From a checkpoint of a small multi-label image tagger.
Model: 7.63M parameters, norm batchnorm, depths [2, 4, 2], widths [96, 192, 384].
Rows from block 2 of a small multi-label image tagger, named by matrix and row number. Rows with one number belong to one channel. Each number is 128 + 24 x the weight over its row's rms, rounded and kept within 0 to 255. All counts start at 0. Numbers have three digits each.
After each channel's rows are labels from the 100 images, of 14976, where the channel reaches its highest value: "responds to" is what is common among them. Only what is clearly more common there than usual is listed. The data: histories of elementary cellular automata, time running down. In brackets: how many of the 100.
# convs0: first 3x3 conv, stride 2 (model.blocks.2.convs.0.weight, 192x96x3x3, each kernel summed), inputs 0-95
# convs1: second 3x3 conv (model.blocks.2.convs.1.weight, 192x192x3x3, transposed, each kernel summed), outputs 0-191

convs0.90:115147102136089097100121123132133134165120122121140148110140105132144126107083142147127109162079152133135098130150118154157130138141125132124224098143106151106150157128140114113151109092140157138134155113110113114116123161143087155147128116164155056128148100110129122173136097132152124096
convs1.90:157130127107133098104151151092125120101174109099107141110160124118129154167167148133156127140140139129101103103140154090102126159134167156134126119108115152173125148119171150153124079131170139094129115115113156105152122136134123135116108125146130140141108137166145156073096110141137135132137098137131155137129143141163101125113093129101084171149146094112120147160107107087193115136087069090097161155135135135145141114139107152111138107112164118137102156123124133140099149098152077086108129114112140110114081113119135117107166127100160110127161086160137103073164122121155116143
responds to: large cells (97); 101 turns on (96)

convs0.34:108155121102124177094089145130141114102123126109165127121068129102123157120100125075138105118085149128118157110158148130116102146129151128171165131125121136127129154138131149082137154116084137166113129102130148141168123136114120139149096118109141158154093111149183138164131133111096136072
convs1.34:155152134173115133145104127114097074112122112147118128094141119118153148119144131140081145174105106163122100118124102073114094130136129104104143141093133174155098108137167147120103156119123134114110157137085129108145138137116146123120092148161104125145152136134113135154154081130132155184140170142156107148060146127144107138108132122076100146138109072144124133085105147138147154105137100131123128155114132126158160117143110103136126138108096088159150123167106083122114170111114135144107136207140115139140154166107139130151131115122074110133156109123128129146162167110129154140
responds to: large cells (96); 001 turns on (77)

convs0.69:113131153130074120130143089104160140125097097114139114130076134131128146097068107172095155124116103103103135112173159129119112130149141142141039126132142144130091145129114142108156127162089104122117098132122174086129122102127112102136145140154171145124130129140122125101119143145102129120
convs1.69:145117150135100124112146132128124095132182108119113117152166117129128134176101109155139119136090132158135086163118072128140150123133108104081129125130133118125128144167156107155113153134101100114105087134126168141097121102115147117130110119120126099148088117143093120125129127094145113162096166135153129114129075095124162111094171151154148149117139114122121100125152135144081160081110169118114161148095152175146137137155129143127113163116077093143127113121089137142126081134165162101102128176129124156154100193131154157159134100143099112129119095138108111146113132087124113092
responds to: large cells (83)

convs0.126:151101147140153157133114070087169140146162142134114124137131131140146121151059122090142140139120126136117114112119100148140088158132133122144131155149190128133146131125123116087128165141136137136100085134080111085107148124119139131096141116115097087113125107096152125161160128093075139142
convs1.126:154116152136082136116097128121151171135084132113103132107153137090096147138123172164124097125115151098061098097089098163079130138165042117090159113077102149156060105161140124141134132093150122122126135169141150163115108164133145117114170108140104136147129125123101142126114134133158099146108126132100110144123132155103129114120122114202120129115150121111145132091108130114144135115099112114061134167126144142115130136133137128150134100107130111129096134143155103152111103089116129155135097122160134125152153139120127118171120138127111125120109131167136125098153105100114137151
responds to: 101 turns on (91); large cells (69)

convs0.76:114105148120132140092171137180141135116123110162124132178155140112145100138137117161130155137118180119109116091108122104123145139118108116119104121140130131127111121107123136174146144097143139131133190145170125180153148122113143118119121146087095156107079070151111150125118192119122138112
convs1.76:143150111156116139168104136120131134134093113120114150116156080099159164147137141168160153126142088172119126129175108100142145141135113130134121109122111147109148158143153074139139107139151160153116112157117113087097140139131132121137144122147101116141113084144147123105126143096100106100144128162152137131146104101128119145118142109090163112197148150147167096115102175196170153161131095155126105136118159100135103153149154126115143120137094133091132122112153096105157178106168136161126109185113114130081156136154082126137100100109135141147107135125141088145111127097137130097
responds to: sparse start (59)

convs0.68:138083112124118167112159130103178093101183135090116125146173115141119152123071121146130164157134108125141139106151147139094095115076124152158097137138140172156135117112117132099140135154087132123108078101141107128154146123124121132151135124158124101131139145122156140133140103121098166174
convs1.68:132151121163117156142127159130137114142117112132118093143115109144114132146153142087129138176125133119123143131106084147121118058130100139113161164113117130098133113123145136149095111090095172152136135133141130095128165127087124146137183128081095135129104099102087173169114108108128171134078139130148127140092109116140128140134125128156122116087147142128118179110105123130129067157114141147081102156152135139121136117116105135099142083135118154083089131153104176115138077089119162163130151105128138139148148135151117121096090081138124142123134149131115143151161109159080144090
responds to: large cells (73)

convs0.163:142118105125126108102114144122149121127103175106130130193162139153103186152138155111149146170108141140102116090111139124102161112122169178149118142124102165151121115115124184094141149141107126140125153148125117111147086117128133157086103167122121113135111147092117104116119108168171133134
convs1.163:140145097126114141109132136140101077163099134099107102150173153109147098154105114171107130118136133117093088119086129100103109127159084145086111117121147127109097116055130157152124142073120099174145111122161128106105126164114104143171134138100144159149136140115063134113139071144121111136163093129104097117096120147163124142138119150123171140137138149107136151133149137165087147163120077120106127165165073132148128100127106128123125116114148141124129151126137124124123136122133135133137072115159161124120123118114158143143126095111133116164104141140111096126130157187094130111
responds to: 101 turns on (95); 111 turns on (91); 110 turns on (89); 011 turns on (84)

convs0.110:126092099136127119158155107121113155193120124125102106105115130139132180123118088171148129132128113151080139093141153107132142129157155115154099135118142153087131123127141133130122119158128147092080122100157187109180156103106127172136118092119127104156135114154118151150124142150148104164
convs1.110:149154099110081152138134116156118130135121132115135171118112090153148129086119148137053145156161152100100141104145124120140137134104122128119134117164107155139139115111093093130149139128157117108139106147150117112133083130116129117130126122100106149134160121124146160104104158102133116107110109097107162123155127089138160127176149111147085155123121121164135178136122089146091142122133182130164154109152125120129126135125186116141162169172070102176149113106142112130110092119157125107094088144145124110166132158095092076119095129126148131134167140158139112105106151116145078132
responds to: 011 turns on (86); large cells (81)

convs0.6:137103155150121106104148130108143104156148146137123111144156101142118174064124113179150146136093148112114145108170088155112111153184141108165121150117096153108114118129114159124108134119096113116112147134134113160106105126119074115151152160066144131080133137108106108140151140117117113134
convs1.6:149104127127104156141166126146093133109121135089158100129165157142099139156131097154137141157130143125144150144127127128202155103099070083122142116131161124133141119121115089126115091113114086135116143099104128100123111085165132133123128143134165131161117112123144175096135089100128114124107142165132135112120123122103153111106152110141124159113130133117098091144116157160154125178162088121136172111125066132148120124126131169166111135133133134144153108138093127076113101078143146081145140158152120108147175131143059152121138130160142140136131135078166127109144121122165113130
responds to: 001 turns on (86)

convs0.55:125135138111122153118119110138119148116097174134124126130186137152167164105081160125115113144152121117163162121129145184118108101152149121136163089120096100129156124113137139090137103139198135123115112119141148101104130169162107127146129153141119131103131138102146104108106179121162086101
convs1.55:154162154115088106114106156149124144141131156099113162111160112124122148171140153139148111120157160089124115115169170085119128143108150162152144111115184111116073086115099075095113122110164129157116130195096149146159081114138108137127100078151115119130143129108171137126140119113156167129104119138110117142161090140151134137099142159153118133120122078156077130101114079140117155104179121155137149093132110118113141131147129131124116120128119121109135129164133151156093099155104118126119091148091122174153112140130150104125146121147157166140116131120163155114103125124105142105
responds to: 011 turns on (84); large cells (67)

convs0.89:130152100139122132160105135138113159116117112128116145102100116156160131123126107089098094119103127142120128111133080136136135148172149130087166117166079126136135152168125122127121103103162146117100123114132117138083142151117086131214104138134142132142143141121140103106103174104141176089
convs1.89:152110110088080100073112111113118126163119144141064112117145108101133114114130140119122151115156081139123135116100108126118146172161133132135102139150149111171133127110135133120107123116152113129146133112133184099125147136179152140120111074135175104134142095113122096152164102178177144146133111153129143157148096118146100117103134166115132142139145163100127148153148117109111190104132124082111141164102109099160115098124165154136105142105117137124143120106151100107081162112146141105123141098142143144159111179119067122145140128086112129084097152155153113140128139130132140153
responds to: 011 turns on (96); 111 turns on (76)

convs0.139:116135168149113109094131133151124101092114168084112126130144120170127177168145138120124137102120128146128124107115114117092153153117106149174113122159133165176097116088136140157177120123104111142117120126126125182095091126143128103111125119119116100117119106114137142138139111199177118159
convs1.139:133132172075148122107124142169164120165125139135069135144110163142090087144133128139130161151069090147134140113137129132104139136133116133161105137152095167122152098146133142099144104101121126124135123105160130130139180165140097101141149144048120109134165135140131148121145128150145153143143092155123169137162080183170135108152115135086125111151108125126101113072108112103102107086095109060120116113142091105051121105136117105140139109116126115127141135140129117142112148146145150127124122104121138143128092143097097122114137103110110126137141135149108101140121126168121151130
responds to: 011 turns on (88); large cells (75)

convs0.143:108131158182103140109171119154141134138143165159130127095136187174158146146118093147145107124108167146123076130152123120145101157118147130103146092105103112095189149115148102170125136103110121134099131118132095120103142146112105155109126140137160093130142103101140094132136133115094114152
convs1.143:111139103135146119185099118114109136139100073160126127152115086119128150120131151097146135150140059115109116092114138064162111108171110109138113134131160162171143088140163135153111125076085111113111098102108130118142094121117131112120110152101139163113092167149114131102137111142107095146154095110090143149112116142108126098116119114113125137119130133103139175085118118110182117132148119103146088130122149149155130120153089099161141130164151138120137088110111147104103066116112160157121086147146120121116121152106120161142138148126131108136159175136131135082137108158153141117
responds to: 101 turns on (79); dense start (67)

convs0.58:174119134161101124119095105142148107130145144141120132104150144118159152159128132131157087090157151097149078109146089123125124122139158118126131071120146187119139127139135073130086100098161121139157125123154132104171133161131101108098128125123177162146114096142134139160126130122099101110
convs1.58:149160099120150120113137165101140155170140156109148128131108135112143124131075096146145145119119109137120106136140112124145142167128187087106102124132100103137125117133067124090163134135117119093124097091148119127123120159091145162123142161102100133162154127165139191094138135134138127139142123160133141148099148148188148148173106127102086166145066112158118119147113121118125092139156107155133102116163151132133163130089123137132130110169113158115120123128099162171119077118132138144124097141115139146120139158122119134134121132136169147146152125163143111100176075146140173164
responds to: 101 turns on (81)

convs0.59:159143157146125118104138148095138126106115145111173156120131095139129140184112148091153165130137119112175138114154141099103112145138143106168121133117183126108053137101097145115095123149167149135119108121158103088111123115169116095143166153147125107132156132134160119127098107142130160128
convs1.59:117124132162121116134152101099105121167140077145143116159084132116148136093110135124146119063109136121083150179117142206125128103134122166138157150122150134087121104112124123154138152148150101149161119137044137148119096114122145082121150104159144123124149128077132148121168137126132146150095110095153098116146104124160161136118107110116110115168133158137159146161118109142127116136133135195111150129138164146145103151161162142115107145120109123107112120107107142169131110153141126122122146090086122115146169135124107113111107129126096119127085133092095101118158127174134139108
responds to: 101 turns on (88)

convs0.170:110133173143151139134090124107121099135097141189132131095108125122133142100150113104109154137118108152098157144110129162140109111145114128053129125154132090172128180125123129104127137121102118194113122126105130099094142153115130141128114138139067163081114120144142113112111111158145133106
convs1.170:122146127124131125086148162126108141089113139120112096117113105131088127116126140137135134098155144130163128133141089126178094153145119098149140154104132136105112060115137165152108122142110113112139160163131136143092113146122132116171111129160130099109128126149159115167149149124142139145125150106111162108094136142114094110151129165188108140158156151117122088153145107142142148090098147132130111131046138112153145134139140138112102130119135067118128082140084115135124117094091145132154169153104112167151124122135175164095148119124176092166122131096111086108147124117178116103
responds to: large cells (68)

convs0.146:127121152151128126120119140121164122098159108127113118129129131097094163140142126104179121131107152116164122149150112131093139123088148162122115104121122126151117164103137123091138087124172125129189079123160140104116113178098146125104145108089127127157139096108153172176167144093127142101
convs1.146:141126132132159142080097154147111125093090170105204120105084133114123102085096164119111104098117127136087109137145167103146084144080149121128145109121132120129118176136083115152155136132111149127116135142151118122161132120127118121133159120131111108140122152120077137150126145139130126110114156140108102147132148177167133144106103108120143099139135090107149095106086103125142099137106077132146113128088127179097096155135145138134162100103065153128128168128081115119147102129134136113147133097116190103111141098149102141126127162094127143123122154128137123136148116138104130186
responds to: 101 turns on (99); 010 turns on (98); large cells (96)

convs0.4:128138148132158141147133112112118128109108150122154115085160124147162116091099102140122146124118119106137131135108107115112099096127171041120113130114158141132097148171114148096124123136139126096092117152065138082116142135098130082141137134129091126120139164124082138170129166113160132114
convs1.4:143141108120163150134149156165129131148115154139136137151107115083134131128136126132164070124153139105122127161172118112143124128089134138128140129153134087106122136111069090182139149149122159157101154092101157138180104136101122117104083093105170098118124116147127143110171107114151146107175109103123080130173137141109139130084131103141134134094107127120106151123160130158116178147123135108183135112121113145094150120145161116124109138119123098113125160131124100091083105156081131114131138093109143156115126107163113150137148156126119119124151141119112200135113069132149148133
responds to: 011 turns on (87)

convs0.99:165138099105091150181125137160120105112140125138102121153127128122127099134073150150165142107118189129167135125151117106148136180092118138149143121137146161116156150142111147129121138143140153112120152118129101107118148132091131164138183139123123066151105133095154092157089104114112141150
convs1.99:149120104120168111098133131099073087147128178126110120130136121105108152123159132108137118173190158124080096093086090107117148168157125044130088118109117125143064115132146118156078127103127116146112146141135116114137112158161096140134131150133110121149151117162092137085127161149110110155131124146135141132124153155149097101143139160099126114157144184156114117143136105155149123115081136155176133124114152123113085134139147106126138081108149131079111126114109133124143109139110096111123110134138142110182120136149131110101118118113149097113110120120110153094123119090135131112
responds to: large cells (90)

convs0.125:153156186126106124165124114103122102090146120142168131096160127105130107099084117113112112155141139081147102143134151110104108133135152129143150148150136124131137105134138156156145138104111155109088111172108152135101106167143086121092174190155117130148158123120133145112120107125126133185
convs1.125:123151138136130150164133071149107084114183149136124139149136132125137155163145101114143146146150183161097123140137130116152102046134139113132160129078102149112104117117117091140127116099153123115094109116120135044136118126136149177078149127155146127123141095166110129133101169090133098131141141108164128117116156094165095141140148100129095134134126129101141112140156115103102103119161180114144166121179144145123155109155128101110136137136160131119121139073110145133155103159110123150114158156095155123146155159099118136144123131150117132129130112119165132134173139149131153127
responds to: 101 turns on (86)